python train.py --fusion_encoder_head_dim=32 --fusion_encoder_positions="rope" --shampoo_beta=0.95 --adamw_weight_decay_other_params=0
Rows from block 6 of the image encoder of a small model that answers yes/no questions on an image's attributes, named by matrix and row number. Rows with one number belong to one neuron. Each number is 128 + 32 x the weight over its row's rms, rounded and kept within 0 to 255. All counts start at 0. Numbers have three digits each. After the name is the row's rms in percent of the matrix's.
Before each neuron's rows are labels from the 100 images, of 14976, where the neuron reaches its highest value: "responds to" is what is common among them. Only what is clearly more common there than usual is listed. The data: histories of elementary cellular automata, time running down.
# fc1: MLP up (encoder.blocks.6.mlp.fc1.weight, 576x192), inputs 0-191
# fc2: MLP down (encoder.blocks.6.mlp.fc2.weight, 192x576, transposed), outputs 0-191

responds to: 001 turns on
fc1.40 137:138137102148104101138141108154154054109123123170121160172103102169100156140119131139158178139105152125123195144174067161098114129064120117147127156113160108157140148124159097130152088090125115223098058142138162118105191100103115140103161131117135084090174102072144164114076146099243170144108109109115095142109113117151148127203169101123104147125153120120188159149147066170143148155172032083155061137178138110137119118100159163155109132152158149103114110109157141111138121139191180133110140117126142098139084149169149136175140106085109138119126141066093147160150118193116084088
fc2.40 153:024131090109159120143080159135151119062107134124173082148109097146144123162138162128101189164153093107090104093110133116153150141188147159146123123138111126138182174059118046130160114144125086138096123114130143155114111116139118106161128141077111051104108145131106143179094141137084043122167117112165176158116113100128134121090109138177224141095132154126162136198156129138140094085156159168127079088163152128126150122108129081155138115170107143054118161201120083164124143116072172109113112155099142115086088158135134094168167174090146170114084113103088081110124171119118091108

responds to: 000 turns on; large cells; dense start
fc1.72 135:134072125062093165226144123100154127174167101100113159085141189107137165158096153148105048117133161083149111102085102131088124123119136119154146136134195107118172140146139119123125118105138086108088175079144097119098164134151137104140095152081133081164093172137166181098155130099127138155151108095198118073123124153118079102093111095212157160220122126128176091163127076123120124127126108085156177131159134130132095124087135080080114122142147086125090115138114135131167189173110169180148169166185077141085146108155097151118161086098138156145096182104133159132150134158116082100
fc2.72 148:134062116155132148043112138115164132102092094115153128100109121116096163100087134155115157180142114116186110113171188124117128162165139114073115141113116109110146124111110089146127131142129154160116108118065092069079078085095123150132083180113087121189086172085069122122148092131136130098145148154132133129117141202124115134105150146150103129103081145160123066101155095126158099218154146063177075157140118090093132199137165143115085148162137174142156132131172201076123144104109130164102108099108145130126232101127159172167130185111083134141174076129135136076125138160133143085

responds to: 110 turns on; 011 turns on; 111 turns on; large cells
fc1.241 121:095105127167080143117140129131133114179113139135151220158086116114097155100089173133109179157130106108105133161096139152192107104144122107100124152125142099157108105071123108100109144110124106068129139122114115111180120101175098176145144117075136149195141110096154129157126064174081109093093147108110136150133164119124226102077126126098109155136096204129185146060073143083086151115176174132162159086157145169153101101082103124115119129091097067139115180145060085145130120155109094029148130123101124121151122066072147110148110111134126118127115144150117163195102085091164115089
fc2.241 108:066116162164055110045136066103099130149138147164136130135076203138069119080127186079155115063120148161181179180081090108104138103156140119160106127122191117120104148146147113153139119163146138159151146143121130116170128151094120109108132142112093121182127174108098177145148099212122155151126112087147087136132141124085149080167150132121113117128076113125101142096132159132169068132118202126171191160106132121129144161143107131140142085156131106062149057152129090152148086121181110086136079088061157075122156157110129121142160191084097122109087125117115159103102124124099151184

responds to: 010 turns on; large cells
fc1.303 157:132139151117040123149114169105122123138157166105169153059128170187133105071129116177114135065148084173152119130132148117168119109140088109114154149136174127099189123086139139085146150138149151156169100103106119116058153078145116123183095095105079060162148158141129128144141144085133145089140181122090160099157060182126095142149085086184125166159134109113179094162107120130190135132115163114065135120110106081147178141117135105089158081102142156113103128116072152068122118147127155163184160151142136078168144152146144034076138098123085131136160157220154135118110131088131133137
fc2.303 150:110111174118105144077130098144107167128133110211160110093100091143110123139161086117092074143112127130140102146138194125119112097118101089094143086140103143077115160106190095205136115122079137108140120100095142062143120147176080154134143166109083153123086087079137079122120107150105127166147151102101099126118108155157191141151087201146103170114106136137117156073121110078162132112144145105141085167090017142123127126116200158179185111140125163091148074141157122130128135132144155109090087159092148137134196178109149145191124169052150154101107110196130116134133087168124084110

responds to: 101 turns on
fc1.45 127:095151121141160074079125150152209173125131139092129132091145103137079095171109165158127134109138096142145148102123138094105114121092089117057068104134096154116126091110180141177185139071136111115097180137147139119159172098117167106160107119130167145129145132093159128098157060134124134174184192110138154154131155155163189132124105093127178123185180137172196170090172170087125112111189185123108138109180121141135089114102137123159158102099109093110112154155060152165144139026093103134147123095159143123136167127130099129079093127112168177131115121093141066165170072139182106111
fc2.45 131:095154120140148144104157140206084150143097151145170138120129125108108133080090137135078110153134126130079089098232114128081223084160111078162157112188108098156179137152177070145128065040131155177177123154106155080130104172130126161168182175173106116112145169091063141119089122080135153131135109121114069138107067095130111164100103151105132091092097136130113108106101161125106133073136123144101136093095125120125119146108157132135140128224201135076148140135141101177114090117113170095134117119111095137152076124094170112126155141072101130117118127136109112074101095108125116105

responds to: large cells
fc1.20 136:109127146197089132156168111101152133127125143155132139082137174110137105158127097128158107093154141160133087150208078189129156121152115123120172076110193102128221122206115154126100116117155127145107144144144151161058157135092074118110142149080165126119110144144153123165199109097201135093130111159136157085165099181132097139108079028150160113134185144167145083189145095138084072110179132121058141157079091175138136176138125141091092106133096105054116168133079123155098071104151157106137106140130116151087179130096148128155115125135094118151120116120133118145136094155156142142
fc2.20 137:189097137109177115030081135150138137124153125110121135128107129127158108125091086158151121040106087129128140133149151109142123170149127084104111176125079083131134168107138107105164173111074111126124101089120113082105102126134075164107125177062148100187062153079093166167115098172091143091133117191124145129082102202140093129160138160216162137175133119148137102131124068133176146156082147128137085086079104109183174146130150151169108147136147159132201118153148180117125171116118169110123110096135120118131215166163144145132141138101163165213141100117156122111159100131117122123

responds to: 010 turns on
fc1.155 139:164099143133126116152180110113159125147107148112119134103156137152138125175073125099149071089192191174151105113154125130114160109165113153109146166155139131144237118147144133071093131133127171178137117135137158077103133175153106086207153085149113124138123162127085180154154128077115151174116133175080153101171075214112160131171157088143112079164135141109173101180151127092106095094143085201112142136130115217076126116111122184134120098097145150156158154135165127068107161120147103105150110155203082164110169106106142132086136149143079068134108160136128124125124140079134127090
fc2.155 146:152181095119111165010096161091131125174107123128152117138173133174086121143094097151123074100090097200127162128158173136136129153129113088081124102135115098065095167125086056152121195154088141114099104093049093156108149098141092138087079154157079099156085119136142127139127110173117126185154129159116145137105093175138115084147108144182105114136099142110136078176098114101148127114136111064109160114063124102151161115086111149124119114160058159134112128137180149130129182112112168124140131064134080150167200114152141139158132143069133145186161102101140144101142168114165118078

responds to: 000 turns on; large cells; sparse start
fc1.141 156:107136135142063139136138146103157057050147131076099158122147091157097143070127129138140146141141191105135153135107135096125176187144128142119110106112147154071135168139070109145115131099170117048095098129111174137110141145161105107164133105177135116146150137118150119129130131134121159106120136086071096147133148101132104105159110109166110106099143145155122087205131123095077144117075118101049099099084122104157116158196140110082083084062105094142121158098120178105128107092193057108060127104111042107127116106133159097182125120099154085185128110033121137173117104170153154123
fc2.141 149:072167097109133141133140130147124154112119128105155110086113086089079163128114139157156121193158144060133142088086154154169148126084154137099110128155077082180075145140156059098121045106129088114193135080161139128123109171134186123118053118128146094140129150155123131111087145117175091117123206097132101147135147187135140100152130104168146106147146116161038138091180147129176142089173133120160123167115071139132123062124202104121117074110073078139116107135138109067161132145163162080186065075093148132112131124123124102110187143170131180115122121122116102137090125142129112171

responds to: 001 turns on
fc1.150 146:077133153133141168093166092173224123104084163111134117094140126177133133119114165195118134108129173090171182142122120158077118137122083103115165123158116116155122132096092157122114147120159118167147127137136054138057122072053113132148128170141128152138118129098134139145129139104203145143159125151161115111179148109125149127133147119135125152139198113110125094113086190065145054177066116148135132098115123116103140108135181108039035162049128164086138163123126063127151117130171105100112102152117068134095111075129174125133098114157173059142156146121138165107123138118140082127
fc2.150 140:157098140086121123128176127207138166136127158116149066142140090068121151057070145157094133149150114130132108095173144121132158146160147092125120111143114140205192114143051147048183104127127133143140155158135195145124105132119118078139174141101155077105069121108032089128168170103127135211142073141125116096128115149122102198119164182131165127115129120146161201120112104124146118081094088129044170110139150157129135148074134098131107091150113132137133113129112110182118073103150083135139167142165099130108081166125159067101092137128107099135121108106141123113148134083088111175

responds to: 000 turns on; large cells
fc1.189 139:147118109112129134157090079095130108186172156060145103060140135124175137113131112152131129153128119109107124133107133173108172135173108183095166156165135111112102126109164075104137122157144095146201164137092154196116137099150142122113118159145097137185128182163159090071174195192106190091092143120119100126107167161077128140150165044054139093142153127077166099139111121109121093159154099152077178143113144124103103094056092137135162158148147187046123149099159153165091129088116123165129157134169086138061114096140162078135129123121099147136120178148082147139165107149091155118
fc2.189 147:092183128098160157025083163147091119151143148108140121109120107118092135065061175210145127192078104157154127104153146110138091169139146111146127138139129109088124154135178064154130151142056119146074137109047126148140127098138122176113093172077104105149109121116109153158155076165144127115078140127157099164135113170092099137115138142184145107105110086147089116151173111157123096135115158099104131104190146111079129131124095168152109123134090121087101093146174157143113142127132147120155183172194122138131182129152138143168188173130159154051129103145083121143168073083182069123

responds to: large cells; 000 turns on
fc1.436 140:109117120107121122093095155173125173118095133108133121081118158139118140129153100073140129125154086124122116130094178127174111084153141140139110128185078120149141139150119143147141155067144116100111148156152159104126122111169100146213109177116125107115141234143116062127125050145181170163117211089084120102159143114119081140164163084096094128108155111169143131110117136092168179150172173084135150114094123209084153134115139147122110115156121089121150106174144138059130059204176125186113097178153093150102157161150142054125150113162094095159138066103148113097096135111092099094
fc2.436 149:124126093139083130126113131133107122094119127119116089170118152110100064148173158124138149130162101117140147058185192133156147088160104112118166146138116118132076106151105128144127072180109136152162043145074088129143108125144136115110115126127128155074126132126101166141124160145135182161057106140139091222118139115132082144160102097151181129121093195131143193124152094125137163104203161136114116157094145169100112081146122085112101121151143138177057187151144147102151155147193132079151135119168091163138181186096124176061139123142194130093120074133128109158115134184116060068

responds to: 101 turns on; 100 turns on
fc1.440 114:129109172115101053173127089117194164121145163159114113166121131162099132147138130120143056099118081155153160155093097155135168124137124081136129139138068164153152121159083115055237119073119142160207112193107171141148102183088134084121139141151162124090108108081155152116102146127086112134091078120107144194086115188139152069125108142138085148073163146158110079094128143117147115135102091151163156179132153131114098124067138131095127124102101066138063091152141129087137086154195118120131145091162168109106093115108099138152172175169132102095127179115135165108149109103159142107
fc2.440 104:121127135112103186121122113077114127115116149116171153177137114136114105116086102118123098096105135057112085166136103166126066141160181063107133108104166175146129138100115101139116085163091134089152111079093117116200129099114135131152098148185071130080077098166153157149121116140146092146179123098139132101153159251075209138128170096179201139191094105081131171122128153165116117103179140151148085103083114056144108106119101138128160157142105113126140131103130074208085193125117130156135137114118153162167127109166164113163143151096149089160152086154114110117083101116149108137

responds to: 110 turns on
fc1.453 145:113141138139081119171129138065105142198108141171142156110102170125085095115080082107162171137059135161105090142093166141117089123103158106163103137104153124106147091098149141089164084146106149137132141084111059164224125111149175104169181081176144130169104117114121115131167087167158134130180089178121147144083113101103099132114112116082116069105174146091104096091146140149074099118127174111110183153170119146048160112145079142169092127109142128183118105093101143081139128120138070186119127147134139105141075148153123123152151134154046145073106093112091116060177135119177141130
fc2.453 144:127143162129148113130089104114104178099105103175142118173066154134163139104141087097084105139122168126108103117137119142127161099091078090142076130131126114201178090056110131143138084128170142156101063165129165113143178116122097122162087158119132140143117066122151115097122083094132139160096123125104101201053156102158135153137122079122120089080057129165109146124095138080178118148162122144103136156107164062159180131096129139157147076171102079133182153094100109176139130177150165138119110191116126068147137147142161185130088143178188124166154153100186122053110114111187170110

responds to: large cells
fc1.567 146:090084154089126131202184138081175142099108080028112097077142175093153139080128142083132126132125145115150080113088089142074183112134144155154134126107187104132084101147139084127090142117122145158151130161123223103119100086164110118123204148111144148119128172107107093187182109137131105145173127099123168104192197165130162193101052167157140140134108186116167148136137097148116103164113071141119077062101096079088170099139157085113105164156106137129082175156138121146129128137108171116112121140146168114158142122131124153132097098101137064138104156115131119100095121152139157149
fc2.567 145:109088124142116166043119133110181163133045111122108137129101120067098106147123105099054047080114155182147090123144187117102128136127130113127140150097157131089123124105165091057102157140088166201137127082063112109103065140084147160102092177121118111153106119053097128155164087141110156110150142098061162151181119167146138155063119114151130133096135096081132094130110089179109124180101120117181099104103116086151134169116172158107093176119118142130178150119172149106088155133105130154137130137115120161152179112147160136180107095140089091091102088149157117108161130101068083102

responds to: 001 turns on
fc1.199 138:100182126085120107138119122144187018109127111156083109131106088168087098145126155139117149125106147179150114118116138146054149157052106162103193082077131098122103164144134108093147166152089061174117144121073115116105168147131135113146129139108138213148145176091172136113147163141101160075082122107107101138172131122096133118165175104212168141151142109128156102146174117127175190113172166081155117145185124127108179157112090125107179128145181146143094116107096142144172112109100133148147107036096086123193111125140098113171139123123166152130087142101161128125122091147119186116
fc2.199 152:128140078111128127090130131083129122092091141122161179084157147116129129117113131169160174095063114143157116161114126132107171129142145130138134141149134139096133129139140075070157190135135140178143159200111136155101119071143156181208117179116124103076127156078119152183108096152128119135099142111125131139062128205168080144128159098138094102118075169148130086116095107160165144138179112112117100124157156149104106099093094181053197135192121139055113154156199167129176149092121152090143138101183139101113146165114108116162117171110111147138131106129122118203191078115180058107